From a checkpoint of a small CTC audio transcriber.
Model: arch transformer, norm layernorm_no_bias, activation gelu_tanh.
Training: adamw at rate 0.0014, 13500 steps.
Data: trained on single English nouns, adjectives and verbs, spoken by a formant synthesiser in many voices, 78125 training examples, 11.1 epochs.
Rows from block 3 of a small CTC audio transcriber, named by matrix and row number. Rows with one number belong to one neuron. Each number is 500 + 25 x the weight over its row's rms, rounded and kept within 0 to 999. All counts start at 0. Numbers have three digits each.
After each neuron's rows are labels from the 100 clips, of 14976, where the neuron reaches its highest value: "lies over" is the class under the peak. Only what is clearly more common there than usual is listed. The data: single English nouns, adjectives and verbs, spoken by a formant synthesiser in many voices.
# fc1: MLP up (model.blocks.3.mlp.fc1.weight, 768x256), inputs 104-155
# fc2: MLP down (model.blocks.3.mlp.fc2.weight, 256x768, transposed), outputs 104-155

fc1.213:509515520502505466465511506488530519518446457518498489477468501440465450477516538531475435465559490495507538470493521487504544522519506526549501501542456510
fc2.213:492504508473528509458483477484487515496467486453466461485476485474530477508517538474485497496548509506486509516499525502512526516490516484474507474486504493
lies over: /ɔɪ/

fc1.746:514500474563459535509507482518503508533518481490500482499475559464513559493470502516538507511483489481504501503491509437468488500468527530474496521492508516
fc2.746:528488476503497496477542494490504517530482458460446469479484527530512512485463510486540496471521486495476534549524479489474516489471491499492510525522525511
lies over: /m/

fc1.273:476494550526540491456470544490527490505465546459527483505481511507411472477503499505512518475473515517551493509459526488497490561500522520488467523535468489
fc2.273:488524515505461514517529493505468537517518486511546506508518529503502493502502446489500530461465498468521485471509456533493477477433465484497492500481491460
lies over: silence

fc1.431:520447500506509500461501493490594505548480510509540511524441498465490462494519495506502496508553528511520480528497523510500500512551556510513515509496454491
fc2.431:522496489521508477500508510467500506530473538464499532517471491506521479515493468544444506463487529519465469497498528496504516468522513518531509538501511496
lies over: silence

fc1.619:490528459532505489540528494481521512522462468482512480481498504495486472491512544518506505567543493529527465494547503506502520512542499508488502513478467509
fc2.619:462526511485483512496442550501578559523513522502510481565536494476493538517479508470566514520501517513475528514486490524524444498469513458484444488488533458
lies over: /tʃ/; /ɹ/

fc1.764:479500480528491517477496491527514445498541505528528515486471485447513512514490483493518533524474505484525506527435478510487473491462467478480520472550479505
fc2.764:471494472469517509512485519428536505483499506549460526498497511498479508481500497480491486507509480498521487452498510515551502491508455525505497480495500499
lies over: /oʊ/

fc1.506:470476487508514510448491546528556515501460522531508527512489500441464438470524443494489465483500460514519511493456504523519536522521540505542517490515485480
fc2.506:499492484479533506454502501509487491509470471486444493462464487486520495492507538497503489491542508480499528534474528484521521483509497489494499460494466490
lies over: /ɔɪ/

fc1.412:475524496496515442540531486504535534525449542534524512547509533510456482512524507537533469539520504530577455458504474496489534518484507509524510502464474469
fc2.412:498516493525514509528460502508515512463493464516471473525518525498503511456498550481521544477524517482495496532475505500447535488462468494477510498447466463
lies over: /tʃ/

fc1.309:499481468535499490504511522534500533487488471526493499513512574469508519502457512489506529527472472448521503527496535487468484504477532530464489515499519514
fc2.309:484508527456506511475500464501499518486475464475481503458493495536507517499495480497512460468490455481499508532533471490479520477437495484506475505540503503
lies over: /m/; /ɔ/

fc1.236:433512486493463505521527487509515558549487488512509532529503516410480511479512515528506459494489486508535466485499468482507541504533554499544482523518500542
fc2.236:462518487524520447498491453485515476540515490484486518492496458539499475523482474500487569514493529522517530467514465508489485528510481483457459488490554457
lies over: /tʃ/; /ʃ/

fc1.352:480477538518481448494427544501535491524516491475471474475492501464457481485495508528499499488505475521484557504517503494512521511520530527547502472494505492
fc2.352:529530466489519488507528456480450457526502503514531453498535537519545465509516487514548536482462493466477520492519469468505485500525461455487483495462511510
lies over: /m/; /l/

fc1.216:450465497490522514484462483498518530472460497472472480532486495512509540472488520525528446515522495486497542480536479517549500479484500513489521537543511481
fc2.216:527511512463515523493502552530484493479511536500527490489506512505473465499469546551469475438538508540544521518483513482552500488527537528506487492474470501
lies over: /tʃ/

fc1.13:493496486554438522498510491516529478495533483466502489505469524497501517500485529529511529548466502460506526513502550453480498528474542522480486532528525522
fc2.13:475496450474514493492554461506481497534521455482471496466501515513482524503514470481529491493511504499519519522510437494446552466474504497490536507505524479
lies over: /m/; /ɹ/

fc1.187:516457464543477465487506484524486507484549474454559464486487536492510504516512509519554529559494494484491479438488494488486519527456480536480507548496488503
fc2.187:520474486502483515491504513511516505537515529555502518495532529465476516457523485551483525490443515474473522467465509455456473504515478515500492544513465516
lies over: /ɔɪ/

fc1.85:502504461526498499491505473480496509517523473461467508484478478517504472528517469491519493526490494567516511485510522523502509479539487474473571482519497481
fc2.85:476515533480556463474528523527452485470507534525472532494535514517493492523498479516539508492471489516511488453477467507497461531490535476486485463541471478
lies over: /tʃ/

fc1.105:503475505529514449478432504513525479506532504485531510499527498506449470522516505499506477500506510550537508442480484528532488527522513487500490485482482452
fc2.105:530490478470520495507491492511502515554542481496474540500541492493506506516482465481486457513494494555466500483491486530542439512528526501505437472496542519
lies over: silence

fc1.452:467523478499498507523505484488522504554488543528550509539505536461491483457519499537472465524484499450560518434514491439506534499480474500543499532505517501
fc2.452:481486495493518479493532495485520468541514518523465490503508491505519523468531510487490528457462507452520521507472488459428487493503449494522466524547500467
lies over: /tʃ/

fc1.698:457495487527522502539474520484494441474557502496517513516505529519488514509491496558514517590486506534528504477505500514521510511555473547539535489503531508
fc2.698:506528494487520540482479512512537514536486491513494491488480455433545509483500523484472479512534503457518519537539505468508472494480518477499472493484468521
lies over: silence